config.yaml
model: "contrastive audio-text model"
dataset: "two synthetic voices taking turns or overlapping, over music, noise or silence"
train_examples: 26041
noise_aug: 0.002
n_mels: 64
hop_length: 160
input: "log_mel"
spec_augment: false
win_length: 400
tokenizer: "word"
vocab_size: 209
loss: "softmax"
embed_dim: 256
encoder_arch: "conformer"
encoder_norm: "layernorm"
encoder_activation: "reglu"
encoder_mlp_ratio: 2.67
encoder_head_dim: 32
encoder_fused_qkv: true
encoder_qk_norm: false
encoder_layer_scale_init: 0.1
encoder_inner_norm: false
encoder_moe: "top_k"
encoder_num_experts: 8
encoder_moe_every: 2
encoder_expert_mlp_ratio: 1
encoder_experts_per_token: 2
encoder_shared_expert: false
encoder_subsampling: 4
encoder_layers: 6
encoder_width: 160
encoder_positions: "learned"
encoder_kernel_size: 15
text_encoder_causal: true
text_encoder_width: 128
text_encoder_layers: 6
text_encoder_norm: "layernorm"
text_encoder_norm_position: "pre"
text_encoder_activation: "quick_gelu"
text_encoder_mlp_ratio: 6
text_encoder_head_dim: 64
text_encoder_fused_qkv: false
text_encoder_bias: "none"
text_encoder_qk_norm: false
text_encoder_layer_scale_init: 0.01
text_encoder_parallel_block: true
text_encoder_inner_norm: false
text_encoder_positions: "rope"
residual_init: "zero_last"
optimizer: "adamw"
learning_rate: 0.0018
beta1: 0.9
beta2: 0.98
eps: 1e-08
ema_decay: 0.995
magnitude_pruning: 0.3
max_steps: 7900
batch_size: 256
epochs: 77.7
lr_schedule: "linear"
final_lr_fraction: 0
warmup_steps: 1580
weight_decay: 0.4
Rows from block 3 of the audio encoder of a small contrastive audio-text model, named by matrix and row number. Rows with one number within an expert belong to one neuron, the router's apart. Each number is 200 + 40 x the weight over its row's rms, rounded and kept within 0 to 999. All counts start at 0.
Before each expert's rows are labels from the 100 clips, of 14848, where the router gives the expert most weight on average: "lies over" is the class under the peak; "loudest" is the band of the loudest frequency at the time of the peak. Only what is clearly more common there than usual is listed. The data: two synthetic voices taking turns or overlapping, over music, noise or silence.
# router: router (encoder.blocks.3.mlp.router.weight, 8x160), inputs 0-159
# gate: expert gate (encoder.blocks.3.mlp.gate, 8x160x160), inputs 0-159
# up: expert up (encoder.blocks.3.mlp.up, 8x160x160), inputs 0-159
# down: expert down (encoder.blocks.3.mlp.down, 8x160x160, transposed), outputs 0-159

# expert 1
lies over: child-like voice
loudest: 500 to 1000 Hz; 1000 to 2000 Hz
router.1,185,286,211,323,199,214,133,158,220,196,182,229,249,201,170,168,213,200,126,251,188,240,174,210,180,188,232,187,213,224,133,198,186,148,202,206,149,238,127,131,244,177,241,184,209,224,245,202,86,216,215,195,225,256,224,177,216,162,195,187,187,249,210,163,174,224,239,167,159,256,293,231,195,215,179,224,163,191,149,166,195,259,244,165,257,175,282,135,227,190,165,141,168,254,257,218,165,209,235,221,234,146,231,128,188,225,205,157,192,300,217,198,162,207,153,163,119,196,245,215,141,213,197,119,129,216,190,235,230,163,154,173,234,218,194,205,199,175,197,202,214,188,147,165,210,217,220,236,265,260,145,274,209,183,162,167,166,168,250,227
gate.0,201,200,200,113,280,184,239,223,200,225,155,207,203,200,298,206,213,200,190,200,132,173,144,200,200,276,239,199,207,145,200,267,141,282,176,212,170,219,139,175,200,152,235,200,233,160,154,200,222,135,200,236,194,186,245,164,71,208,185,200,218,241,142,200,170,209,191,200,228,224,200,215,205,184,268,238,200,237,184,226,222,148,202,125,210,200,149,304,217,198,248,188,282,229,200,131,159,200,200,123,136,200,234,222,167,259,203,197,142,98,134,200,150,200,198,218,199,146,174,200,224,200,200,200,200,200,240,200,200,175,254,310,200,158,200,200,200,205,158,224,194,161,264,200,200,185,219,268,126,200,199,174,200,197,200,312,191,225,177,138
up.0,198,223,199,267,128,215,200,200,138,159,257,180,214,257,130,200,202,213,231,188,241,200,267,200,239,144,150,200,219,249,183,200,253,125,208,200,236,146,265,234,156,200,153,248,131,213,208,200,208,245,200,144,202,230,164,246,278,200,200,203,202,123,200,249,200,200,188,221,181,160,200,146,200,241,142,182,229,143,215,200,192,216,200,280,200,208,235,73,154,202,167,226,116,167,143,273,256,181,200,257,257,200,161,188,248,200,200,200,238,271,251,157,266,200,224,184,225,266,246,192,211,221,198,208,190,213,154,138,143,255,170,114,185,237,160,200,200,200,200,200,221,200,142,249,215,200,185,146,259,250,235,202,179,223,245,93,200,200,243,245
down.0,200,278,130,200,200,191,152,200,200,226,167,200,117,190,187,136,200,251,198,159,200,250,225,229,213,145,200,167,259,200,200,160,245,201,212,200,168,129,204,161,138,185,215,196,200,286,138,241,198,183,277,117,243,159,207,200,191,173,204,264,270,190,172,138,200,200,228,251,257,210,214,239,103,289,129,225,192,142,211,151,200,200,235,200,249,200,200,186,222,132,182,175,147,200,146,218,160,182,170,155,200,190,171,186,175,278,272,193,154,250,200,200,254,227,142,200,144,220,231,253,141,275,182,237,171,239,194,139,162,193,200,200,198,200,152,200,292,200,228,143,265,182,200,171,204,222,200,176,169,253,153,291,185,200,240,157,203,154,257,200
gate.1,221,200,275,210,200,232,266,212,199,200,198,190,269,276,200,233,200,235,245,200,178,185,193,214,251,200,164,293,143,141,157,200,181,173,237,200,268,200,200,162,200,200,171,222,109,215,266,145,198,203,200,202,154,193,124,221,200,200,195,285,200,119,248,200,122,199,200,200,165,157,99,112,200,269,200,79,200,200,217,200,200,230,198,155,200,200,200,200,189,246,195,236,156,200,117,122,174,176,244,200,239,221,200,200,256,197,144,125,104,199,285,222,200,200,200,200,200,200,217,200,255,140,200,185,211,228,200,105,208,200,166,200,154,192,135,157,181,200,277,146,244,224,214,263,200,232,200,211,195,200,200,207,212,254,181,239,200,252,204,260
up.1,200,165,247,239,105,210,200,187,183,247,200,193,200,268,251,210,200,200,212,247,201,182,178,190,200,232,215,200,154,200,139,208,200,174,242,104,241,200,200,200,200,200,169,200,93,200,228,118,148,198,200,215,200,157,200,177,200,272,200,296,200,155,231,183,200,231,200,200,134,200,84,200,200,315,182,200,124,207,199,218,258,225,249,133,200,183,191,157,200,223,197,226,204,231,95,100,171,200,287,200,200,200,281,200,256,202,200,116,84,200,257,204,179,253,200,157,200,216,222,256,228,157,200,144,227,213,216,200,200,292,200,200,200,187,200,173,184,258,255,148,200,200,200,235,200,200,206,243,160,200,156,200,233,240,133,200,185,200,192,200
down.1,200,161,272,200,218,191,144,247,249,200,200,200,200,200,200,81,129,200,200,200,167,204,200,200,200,183,200,170,200,200,200,195,280,162,200,200,200,242,200,200,200,145,200,165,119,299,217,244,248,200,113,200,239,189,200,221,147,140,200,269,298,200,147,133,200,200,294,275,200,194,124,200,218,200,200,174,160,200,230,200,204,200,114,200,236,200,200,200,200,224,216,200,200,200,200,200,200,203,200,190,163,200,91,170,295,200,179,303,147,147,218,170,185,171,200,200,200,129,265,273,200,200,200,200,200,200,247,200,219,200,200,200,200,200,134,200,200,283,134,196,200,200,185,262,192,200,200,232,190,234,86,227,255,200,295,233,208,187,161,266
gate.2,183,183,200,254,266,200,168,200,221,177,200,259,262,299,200,209,220,200,200,200,200,252,221,190,287,262,200,200,226,249,139,200,200,140,176,131,167,176,151,176,254,334,168,200,126,200,234,175,218,200,260,150,200,216,200,156,200,184,200,200,200,167,126,225,200,158,191,200,153,180,152,200,241,280,200,200,158,200,200,200,115,229,200,200,200,273,200,162,172,200,281,160,209,258,207,141,283,187,235,187,247,196,191,200,200,200,215,200,217,245,92,200,144,274,210,184,205,251,147,168,200,136,188,200,219,296,200,174,215,199,200,200,206,200,153,236,156,133,185,207,138,237,168,192,179,229,152,190,219,127,188,113,242,200,131,178,219,160,233,250
up.2,248,154,200,106,133,154,222,200,200,240,200,164,178,128,187,190,176,200,200,215,200,200,200,211,163,126,200,231,171,124,248,208,200,212,200,200,216,200,253,246,200,128,200,174,256,200,194,200,199,200,113,287,166,188,186,287,150,254,176,196,171,200,277,200,291,200,228,197,198,194,189,200,216,138,241,152,279,202,202,221,200,161,155,256,153,165,200,281,205,196,152,200,159,167,200,320,163,195,148,243,142,199,200,243,202,191,200,200,226,119,265,167,296,166,197,200,202,200,200,220,200,257,182,176,172,103,201,207,181,264,235,229,203,216,297,200,218,265,190,200,200,227,174,205,200,164,158,177,160,280,204,256,216,223,281,229,195,235,162,199
down.2,119,200,174,75,228,200,200,260,177,159,200,200,203,197,145,200,218,265,200,200,283,200,264,163,249,261,165,191,285,189,173,224,240,217,224,200,238,200,200,160,309,234,146,265,168,200,122,240,205,256,183,200,202,211,156,200,173,249,178,164,256,161,200,222,258,256,245,200,200,182,200,230,200,206,200,205,299,206,295,175,200,161,281,230,242,188,201,224,192,200,208,226,200,158,149,126,200,137,159,200,175,256,209,200,200,292,200,200,220,125,179,158,200,179,141,200,200,247,200,170,225,126,177,200,200,200,244,193,226,265,188,200,126,200,276,200,258,198,118,200,200,235,200,153,182,200,200,200,200,177,230,131,200,184,245,160,265,212,218,248
gate.3,164,207,265,200,200,162,147,152,247,231,200,207,100,165,226,226,164,260,200,238,118,200,171,206,179,216,200,200,216,177,108,174,200,200,262,200,216,251,177,144,221,157,235,115,213,267,200,157,116,160,229,200,269,207,200,200,200,220,213,223,199,212,263,156,164,273,325,195,195,223,200,210,161,200,200,136,138,153,213,207,154,178,201,163,241,171,226,120,240,197,200,200,233,200,150,145,149,177,231,223,200,159,207,185,200,190,206,171,160,213,232,200,151,190,200,184,192,166,185,320,187,200,169,119,200,200,256,200,200,174,140,174,189,236,208,303,200,277,183,157,211,156,179,151,232,236,259,245,219,200,169,230,256,186,197,230,108,131,229,200
up.3,229,263,188,161,143,205,200,171,200,122,223,212,200,138,217,220,200,200,235,256,148,200,297,129,120,217,215,133,244,200,218,134,200,200,175,200,200,216,164,200,197,270,273,200,200,200,200,229,200,230,254,191,200,163,281,173,180,200,257,161,301,205,268,200,197,234,200,162,274,200,200,200,150,228,140,258,200,134,222,206,136,200,183,205,260,207,182,181,253,87,200,112,212,200,232,200,245,101,253,177,234,200,206,229,200,276,249,200,249,197,200,200,200,202,176,216,120,200,260,180,129,255,214,200,178,200,233,231,214,200,258,248,266,200,200,200,208,174,198,234,290,200,281,212,186,145,206,154,223,198,175,200,230,170,211,127,189,194,173,175
down.3,155,157,220,200,204,200,151,200,200,254,200,200,136,177,200,172,212,200,142,174,255,257,200,235,200,219,177,145,227,165,155,185,152,211,217,286,147,200,116,200,200,200,240,200,252,183,200,131,100,140,152,271,226,200,200,141,200,221,200,174,246,290,200,200,200,180,168,185,176,248,286,200,141,219,235,270,153,227,248,163,149,196,269,71,281,194,264,200,281,166,174,146,197,200,200,200,202,200,200,262,230,200,283,200,198,259,167,138,200,250,202,287,232,179,200,224,190,200,152,200,200,254,241,137,169,153,224,234,142,171,147,200,129,200,258,200,200,210,168,200,216,210,146,207,240,225,221,200,200,200,223,212,200,187,200,181,192,200,247,121

# expert 3
lies over: high voice
loudest: 250 to 500 Hz
router.3,256,287,209,205,191,212,165,216,175,236,149,189,205,189,279,157,172,223,177,226,147,184,145,161,181,225,151,229,213,152,224,192,181,196,156,126,184,180,256,212,65,199,229,142,120,153,221,177,231,178,204,201,240,138,203,218,139,196,142,251,241,98,218,184,146,146,157,190,216,173,177,120,239,228,195,196,164,137,225,205,243,184,140,221,206,218,172,245,186,160,202,259,257,157,148,254,271,177,178,175,230,248,168,137,248,246,192,261,176,229,194,236,232,199,175,174,217,174,245,232,232,203,206,182,197,251,258,128,217,231,267,222,171,260,197,166,240,221,223,242,275,195,190,260,164,178,191,233,150,216,185,214,158,173,162,239,218,266,140,215
gate.0,241,180,200,201,176,197,200,200,192,200,200,253,200,202,218,192,224,169,216,200,200,200,200,142,200,208,219,94,200,200,200,111,200,98,166,200,169,168,200,234,173,267,277,167,174,200,333,234,200,179,225,146,156,200,264,200,190,200,152,200,200,152,200,200,176,184,167,169,200,200,184,200,270,175,271,305,158,144,236,232,257,158,127,305,167,232,200,200,175,190,255,200,201,275,209,218,261,186,200,200,262,200,200,279,200,176,180,245,200,166,200,274,152,249,150,200,200,200,225,156,213,194,238,143,113,200,179,198,93,204,247,236,200,271,200,200,213,200,162,245,239,200,206,285,178,146,161,90,205,164,200,190,184,200,200,210,209,184,176,200
up.0,246,206,193,200,174,200,244,273,221,228,193,242,200,153,255,230,200,200,200,181,165,243,115,196,215,236,137,131,256,162,200,200,98,148,177,200,217,113,158,200,200,233,204,153,200,200,200,237,200,179,254,200,201,200,244,200,160,167,200,276,200,196,190,288,146,185,164,251,171,156,200,200,233,233,257,265,174,108,277,267,214,134,186,200,200,257,182,200,200,200,251,192,242,223,168,164,200,204,188,200,200,200,168,200,202,118,168,250,130,150,166,196,136,200,200,262,200,200,200,246,279,200,237,112,180,209,200,159,163,175,219,251,143,260,200,168,200,312,177,222,200,200,185,264,173,175,192,140,207,145,218,200,135,201,169,257,148,267,200,270
down.0,200,262,111,249,179,149,161,102,180,245,243,169,200,249,232,200,200,174,220,200,187,200,169,156,188,200,245,200,116,168,281,167,200,300,172,132,200,181,235,200,200,200,244,202,202,236,200,127,200,150,200,159,200,195,202,171,179,132,163,182,239,200,200,200,172,235,215,155,202,200,200,137,260,239,200,200,157,217,130,257,196,170,108,200,109,200,200,270,169,168,200,280,200,200,200,200,209,200,200,132,200,206,148,202,206,289,251,200,200,301,237,200,204,214,179,130,245,213,218,151,160,200,200,294,175,200,295,213,200,223,266,201,300,187,144,179,240,167,156,201,253,200,256,200,183,221,194,200,187,214,169,230,201,262,200,189,200,200,200,116
gate.1,157,200,200,153,200,139,251,200,216,233,200,200,193,200,200,245,142,205,244,182,217,169,152,217,200,174,130,243,235,174,211,147,102,200,204,163,213,144,275,250,268,200,200,256,197,200,159,170,200,261,264,284,226,114,77,253,200,238,250,176,203,189,239,230,200,153,200,247,192,200,195,204,208,238,145,163,200,341,194,176,257,200,174,200,208,150,200,200,214,160,284,183,200,200,200,222,200,258,200,200,152,179,133,63,186,224,200,111,200,204,200,200,224,268,200,233,243,200,168,239,202,200,149,200,200,200,146,181,200,218,231,200,200,220,243,200,221,209,208,223,135,158,200,93,200,180,182,200,150,206,195,203,233,216,200,200,226,131,234,268
up.1,142,240,245,251,226,248,142,176,204,167,169,150,194,302,200,201,231,143,143,190,226,221,229,155,200,200,254,210,90,235,200,200,254,264,200,203,200,267,200,189,143,244,200,214,163,194,172,138,200,200,131,158,121,272,221,200,252,151,191,200,173,202,154,211,155,200,213,74,200,133,197,188,162,144,200,149,182,242,191,175,128,200,200,200,144,224,197,150,133,200,86,162,200,152,200,151,180,189,212,237,200,264,199,251,200,247,226,220,164,243,200,248,199,210,200,156,178,273,275,174,200,175,261,234,266,200,269,221,200,200,168,200,238,200,159,231,228,200,252,168,272,204,274,213,219,217,227,266,229,217,196,222,195,206,175,200,215,203,260,200
down.1,268,204,240,249,200,308,146,235,200,141,246,167,200,202,200,218,230,151,177,245,200,200,200,214,125,109,200,142,200,264,180,195,243,179,177,165,166,213,200,227,128,221,248,241,231,207,279,185,228,180,166,200,157,192,240,234,253,154,200,200,200,207,126,183,208,239,200,205,200,154,228,155,200,188,232,200,227,133,191,157,171,149,157,203,200,289,172,260,191,195,138,197,131,212,200,200,253,154,196,229,254,241,182,196,200,200,186,285,200,181,200,316,200,200,150,90,132,200,262,171,155,200,194,155,200,252,248,145,182,185,209,197,200,135,104,203,238,172,214,189,281,258,192,200,228,224,228,220,275,184,216,237,199,164,253,200,200,200,200,123
gate.2,220,200,229,272,200,200,226,196,200,200,200,219,209,152,200,198,112,195,200,259,155,235,200,233,239,206,120,87,200,150,200,200,135,109,178,200,242,200,200,203,171,200,200,166,167,189,278,187,212,154,279,130,246,201,200,240,188,227,259,244,157,177,172,198,177,174,139,236,190,173,296,194,246,200,201,246,209,131,263,200,200,200,200,255,200,274,173,133,109,200,190,188,203,199,116,181,200,208,99,197,268,278,184,241,263,215,129,250,206,200,135,256,158,234,247,140,135,222,200,245,236,258,193,200,200,256,200,150,200,239,200,261,188,201,157,205,200,214,200,208,258,220,200,273,244,200,239,131,225,193,207,200,200,187,200,148,200,200,235,200
up.2,262,200,152,200,200,200,200,277,148,200,211,277,259,134,200,243,176,133,180,200,176,215,200,225,231,200,200,97,178,175,193,161,198,98,200,244,142,163,200,200,200,209,221,200,200,200,200,236,189,217,262,189,139,200,281,200,161,138,215,200,200,202,165,284,179,159,98,237,200,182,280,200,271,200,274,249,200,200,233,239,200,200,201,200,146,200,200,200,200,200,307,212,219,271,238,172,200,170,200,165,200,225,205,304,153,184,200,238,200,206,200,267,200,277,200,201,200,227,163,136,203,198,257,115,82,200,200,185,153,200,230,200,232,200,173,121,200,206,206,200,200,236,197,258,99,155,200,162,200,129,200,214,140,200,184,227,206,210,200,200
down.2,178,253,84,211,200,132,139,92,184,254,221,100,242,229,172,200,224,234,266,191,200,271,194,91,230,170,266,200,200,212,232,151,203,273,183,124,255,168,237,200,200,200,160,201,127,158,200,132,182,165,201,198,203,190,232,200,200,178,189,124,202,200,200,200,200,200,166,155,257,190,236,146,214,200,149,110,205,200,200,237,252,137,142,222,153,137,213,200,219,109,177,313,200,200,168,227,210,200,200,159,200,163,176,200,202,295,258,200,200,274,200,200,252,219,200,213,172,200,236,150,200,173,197,253,222,200,236,200,192,271,266,149,200,210,186,207,200,170,147,251,237,200,216,218,211,234,157,181,151,230,200,196,238,237,169,207,200,200,205,172
gate.3,251,173,241,200,200,229,246,261,196,171,176,139,200,200,223,136,200,133,160,240,171,175,188,296,200,186,159,200,157,120,200,222,194,190,200,200,233,200,200,280,187,173,134,200,190,128,194,200,208,200,172,200,177,116,177,225,209,177,228,258,200,138,166,200,166,181,166,243,200,210,200,226,200,200,144,200,200,200,297,107,184,211,200,190,224,251,165,220,111,220,200,194,200,193,164,240,200,200,133,200,263,257,337,188,243,200,105,200,200,200,212,235,222,145,159,185,200,200,218,200,258,193,200,113,271,233,200,159,200,247,205,212,156,152,249,146,200,200,280,200,232,165,200,200,269,200,243,205,150,123,200,200,116,200,160,172,207,222,166,305
up.3,228,225,75,86,172,171,200,191,171,191,200,227,195,145,172,243,215,200,320,216,225,161,249,162,239,178,233,145,200,200,200,152,257,154,177,200,170,200,219,300,224,214,244,200,200,200,237,219,231,200,167,191,200,206,263,200,200,200,200,170,153,200,200,251,200,200,200,171,200,165,200,203,200,200,200,200,174,200,200,249,297,162,150,303,169,180,218,191,200,148,283,258,200,200,200,270,245,183,200,200,200,200,256,315,131,200,260,203,240,182,215,200,265,256,244,200,192,200,176,171,174,237,267,273,133,161,200,199,200,253,217,200,218,200,214,163,171,158,200,254,188,200,200,250,134,122,85,133,235,200,200,143,214,200,200,200,200,200,206,160
down.3,200,295,239,267,219,159,164,99,149,200,228,200,200,200,130,200,200,200,253,196,163,190,200,146,200,204,237,111,181,237,232,143,215,200,200,154,205,198,240,202,207,185,258,222,153,133,236,200,228,261,200,160,162,315,219,200,202,161,185,143,188,164,249,242,204,160,134,200,200,200,224,200,241,200,200,219,200,299,195,200,237,251,200,275,131,193,202,200,185,200,208,200,179,200,213,257,160,198,212,228,200,205,173,190,200,257,230,249,200,307,200,93,200,215,237,244,236,200,200,178,200,214,200,200,191,117,196,208,221,172,230,231,254,200,200,248,215,167,148,308,127,293,200,297,200,182,130,134,200,200,271,200,200,200,197,177,222,200,200,255

# expert 7
lies over: low voice
loudest: 500 to 1000 Hz
router.7,133,173,149,138,156,174,226,108,211,167,196,219,265,223,141,184,171,245,221,170,266,172,249,161,304,225,257,200,256,231,197,244,194,209,281,240,212,157,190,228,198,207,79,270,134,162,202,231,213,223,192,146,247,219,167,215,255,240,170,116,238,201,164,209,269,238,176,253,215,197,139,205,161,233,192,222,210,279,234,173,209,204,254,166,200,187,168,133,176,232,224,192,139,172,194,188,198,185,187,216,212,209,217,216,203,187,264,153,207,189,193,185,253,155,215,245,201,262,209,186,229,192,166,283,241,155,119,199,211,221,194,204,163,131,218,240,177,197,178,197,210,236,283,179,135,227,211,236,149,155,246,177,136,215,215,133,246,205,265,185
gate.4,216,176,134,200,236,118,262,242,200,200,221,165,200,122,142,204,200,247,200,236,200,157,197,247,200,134,200,175,200,200,249,200,200,176,253,225,201,165,228,232,162,131,141,229,200,136,225,203,312,228,110,155,184,142,201,288,228,250,188,134,200,193,145,130,200,237,119,229,219,177,160,204,200,230,144,216,200,233,235,163,272,200,211,258,200,200,200,251,219,145,269,279,220,220,204,232,237,200,200,118,209,200,288,156,132,164,162,200,200,99,170,222,200,202,232,200,246,200,190,253,200,226,143,184,192,166,172,122,200,232,205,152,94,211,200,203,200,200,214,185,135,221,200,192,196,152,127,186,200,200,200,158,200,203,162,272,200,194,193,187
up.4,200,300,248,217,200,200,130,161,242,200,163,200,177,220,271,200,200,200,221,220,200,257,186,131,200,231,122,248,147,126,187,200,162,200,221,160,256,240,200,181,147,214,250,118,200,240,183,200,137,133,192,231,205,282,200,168,114,200,200,218,200,200,200,277,200,237,264,200,256,188,200,140,200,113,242,200,200,81,223,287,142,162,132,235,195,212,249,200,211,221,156,228,178,154,158,191,200,200,173,248,162,197,116,265,200,270,175,219,189,237,230,151,200,188,195,204,202,156,224,213,267,223,255,200,210,200,272,220,203,201,200,219,200,200,200,241,272,200,199,268,239,189,133,238,287,200,206,174,200,264,184,240,200,177,200,197,200,255,170,240
down.4,200,253,167,200,200,200,200,223,135,235,210,200,200,128,269,217,255,142,184,210,167,169,252,200,227,200,169,200,168,162,193,200,201,245,145,151,253,155,200,211,200,210,200,157,200,200,194,233,200,150,240,292,235,123,200,142,139,189,144,255,200,238,200,200,139,135,200,193,200,269,200,192,198,200,205,190,135,147,200,288,298,152,139,200,200,138,242,235,170,221,177,190,180,231,200,228,200,167,200,146,200,123,208,253,240,172,200,242,183,299,200,249,205,200,200,241,246,140,172,189,282,269,200,72,200,200,200,200,206,230,216,242,194,222,200,174,175,172,200,110,251,178,203,200,240,185,173,202,203,200,200,274,220,200,267,200,76,227,140,227
gate.5,178,200,250,224,162,200,144,200,231,164,144,141,200,210,200,245,200,221,290,200,211,165,198,173,239,238,228,200,117,206,143,230,154,256,269,207,236,262,159,212,241,220,169,176,172,200,243,108,200,138,141,208,206,260,203,317,206,161,138,143,200,247,165,151,269,248,232,200,221,220,200,185,200,121,203,187,184,239,185,227,269,200,200,148,216,189,200,203,191,224,208,207,153,230,200,155,192,130,200,196,200,174,118,301,200,234,200,187,175,208,176,235,238,154,251,138,224,144,216,219,196,134,144,242,223,200,242,186,172,146,128,200,193,137,112,200,190,229,185,164,232,158,244,172,143,271,205,253,165,228,233,222,162,155,200,221,186,200,209,106
up.5,200,200,200,200,200,235,200,219,220,200,120,161,200,200,230,231,189,200,205,147,166,172,175,200,207,297,200,248,128,200,212,228,200,293,205,188,183,247,121,200,236,200,168,162,159,157,192,110,200,157,200,215,200,194,177,262,167,185,115,224,200,216,205,200,224,227,244,200,200,220,155,183,200,172,200,207,187,277,200,264,241,231,229,87,276,200,200,200,219,234,220,222,224,252,196,200,205,161,200,152,233,199,199,200,200,250,232,200,145,272,144,295,194,180,222,157,175,119,200,169,241,151,151,200,235,161,277,200,200,176,204,310,196,200,89,200,214,200,169,146,254,171,255,200,134,277,235,305,148,211,200,200,200,129,173,259,177,231,200,200
down.5,187,200,231,210,195,132,168,149,200,252,169,203,230,200,209,187,193,200,211,200,219,200,200,230,234,209,144,266,200,207,205,250,200,239,286,184,200,233,196,179,196,130,152,200,135,167,238,223,217,249,105,219,155,272,200,211,200,160,147,202,248,200,200,128,271,193,200,203,204,200,166,182,221,134,161,198,206,245,200,175,275,200,268,228,167,130,226,107,140,200,217,300,196,222,238,229,208,238,142,148,166,160,167,131,200,221,200,183,154,200,255,177,232,224,200,228,206,173,228,239,244,182,152,201,172,153,200,211,151,200,128,228,200,297,252,253,276,228,200,200,200,103,200,157,215,122,153,200,189,296,227,224,200,141,120,252,274,200,200,200
gate.6,175,211,228,192,192,200,200,135,133,157,200,200,119,176,138,211,200,200,207,200,209,324,256,172,226,127,206,200,163,134,200,200,263,162,229,200,160,177,256,168,179,167,147,153,206,200,183,291,200,151,264,158,207,266,190,186,159,178,200,184,200,200,216,200,224,200,200,200,200,302,226,163,148,157,220,200,234,101,200,224,238,149,252,237,183,200,218,116,153,200,170,221,140,239,147,218,178,200,160,197,193,216,123,230,244,205,195,203,188,157,251,255,228,200,222,199,260,148,181,239,152,311,200,200,127,179,200,200,165,200,162,195,186,135,198,262,200,204,232,187,254,200,227,203,245,200,260,178,204,223,234,300,168,232,200,131,124,148,229,152
up.6,214,212,275,200,200,230,259,193,210,133,225,214,200,235,157,317,232,167,200,182,241,200,200,172,200,158,200,200,174,200,146,141,309,178,174,150,193,200,234,218,248,155,193,200,239,200,200,238,243,200,241,229,194,170,171,215,182,179,184,173,244,200,279,200,200,179,186,149,180,247,233,148,156,200,260,173,260,145,200,200,200,200,214,232,202,193,211,183,200,106,199,196,205,200,200,226,248,142,164,180,252,242,147,200,158,168,245,200,199,137,279,201,252,200,311,154,200,154,114,174,200,258,171,200,153,200,154,211,190,182,193,167,205,200,200,188,215,259,341,174,231,183,234,200,125,169,178,134,229,151,293,292,190,195,200,200,130,166,200,144
down.6,240,200,214,205,147,287,218,267,200,217,206,183,200,201,200,242,239,153,200,153,129,255,200,151,177,162,186,214,164,200,182,147,230,229,122,151,224,184,203,286,147,248,200,200,259,249,200,200,224,190,248,230,123,200,222,220,166,200,272,210,200,202,225,227,200,200,109,109,259,167,252,166,186,142,242,188,200,125,167,254,228,146,162,214,169,204,122,200,157,131,160,244,200,227,149,229,253,120,244,186,280,230,224,252,203,172,210,166,214,163,233,207,200,248,226,224,213,200,167,211,207,259,200,208,194,217,181,200,200,200,200,109,261,129,181,200,200,200,227,240,200,201,245,270,174,129,149,150,209,155,221,244,200,259,149,268,131,200,146,152
gate.7,180,201,121,133,139,200,247,160,200,248,195,251,200,201,56,200,158,200,241,214,245,183,272,200,239,202,225,200,230,155,200,168,200,97,278,207,218,158,138,200,255,224,157,213,200,200,178,183,173,263,213,254,200,200,200,168,222,305,200,206,200,172,231,263,207,226,184,237,200,114,93,237,200,233,200,166,217,287,258,188,134,200,183,200,173,134,188,139,200,210,220,200,168,211,172,200,153,171,149,200,136,174,275,223,231,183,200,200,192,200,186,154,240,228,193,284,220,258,188,263,231,235,200,222,228,161,124,200,175,264,187,179,138,215,200,200,170,193,141,157,124,208,206,166,200,195,200,143,200,183,156,198,200,233,209,207,260,200,200,277
up.7,252,205,214,200,256,216,150,234,200,200,222,200,133,209,200,133,217,147,163,165,200,200,236,278,177,200,172,147,230,287,200,188,276,229,126,250,152,241,200,239,156,200,200,251,222,230,246,288,291,200,217,163,193,172,217,275,267,176,200,185,200,166,127,138,220,197,151,254,200,210,215,223,175,211,200,287,226,188,232,121,156,256,200,252,222,261,200,214,275,132,189,200,122,132,232,242,267,224,162,230,216,211,200,162,157,161,213,261,314,118,200,163,200,167,200,190,128,208,200,165,127,221,216,200,167,200,185,253,182,174,221,130,211,170,197,231,258,159,200,251,200,200,216,200,200,181,200,181,177,160,227,186,200,200,255,167,200,163,166,161
down.7,200,149,260,232,250,200,170,230,249,170,200,101,196,200,200,232,203,200,286,113,200,200,173,199,116,180,191,154,180,262,157,176,235,242,165,173,227,298,227,258,200,200,222,200,223,214,201,124,240,200,138,204,200,200,253,273,296,176,200,126,200,158,200,162,176,200,236,200,200,167,184,200,244,166,261,200,252,227,171,117,216,200,185,255,232,242,141,242,246,190,200,238,200,173,180,148,234,200,200,200,295,249,256,200,173,196,127,202,280,146,225,200,171,214,164,132,181,200,240,201,159,124,167,200,261,241,200,181,146,163,197,200,256,200,133,207,200,233,247,259,175,212,200,207,200,209,161,197,200,200,245,161,231,217,228,200,266,104,157,151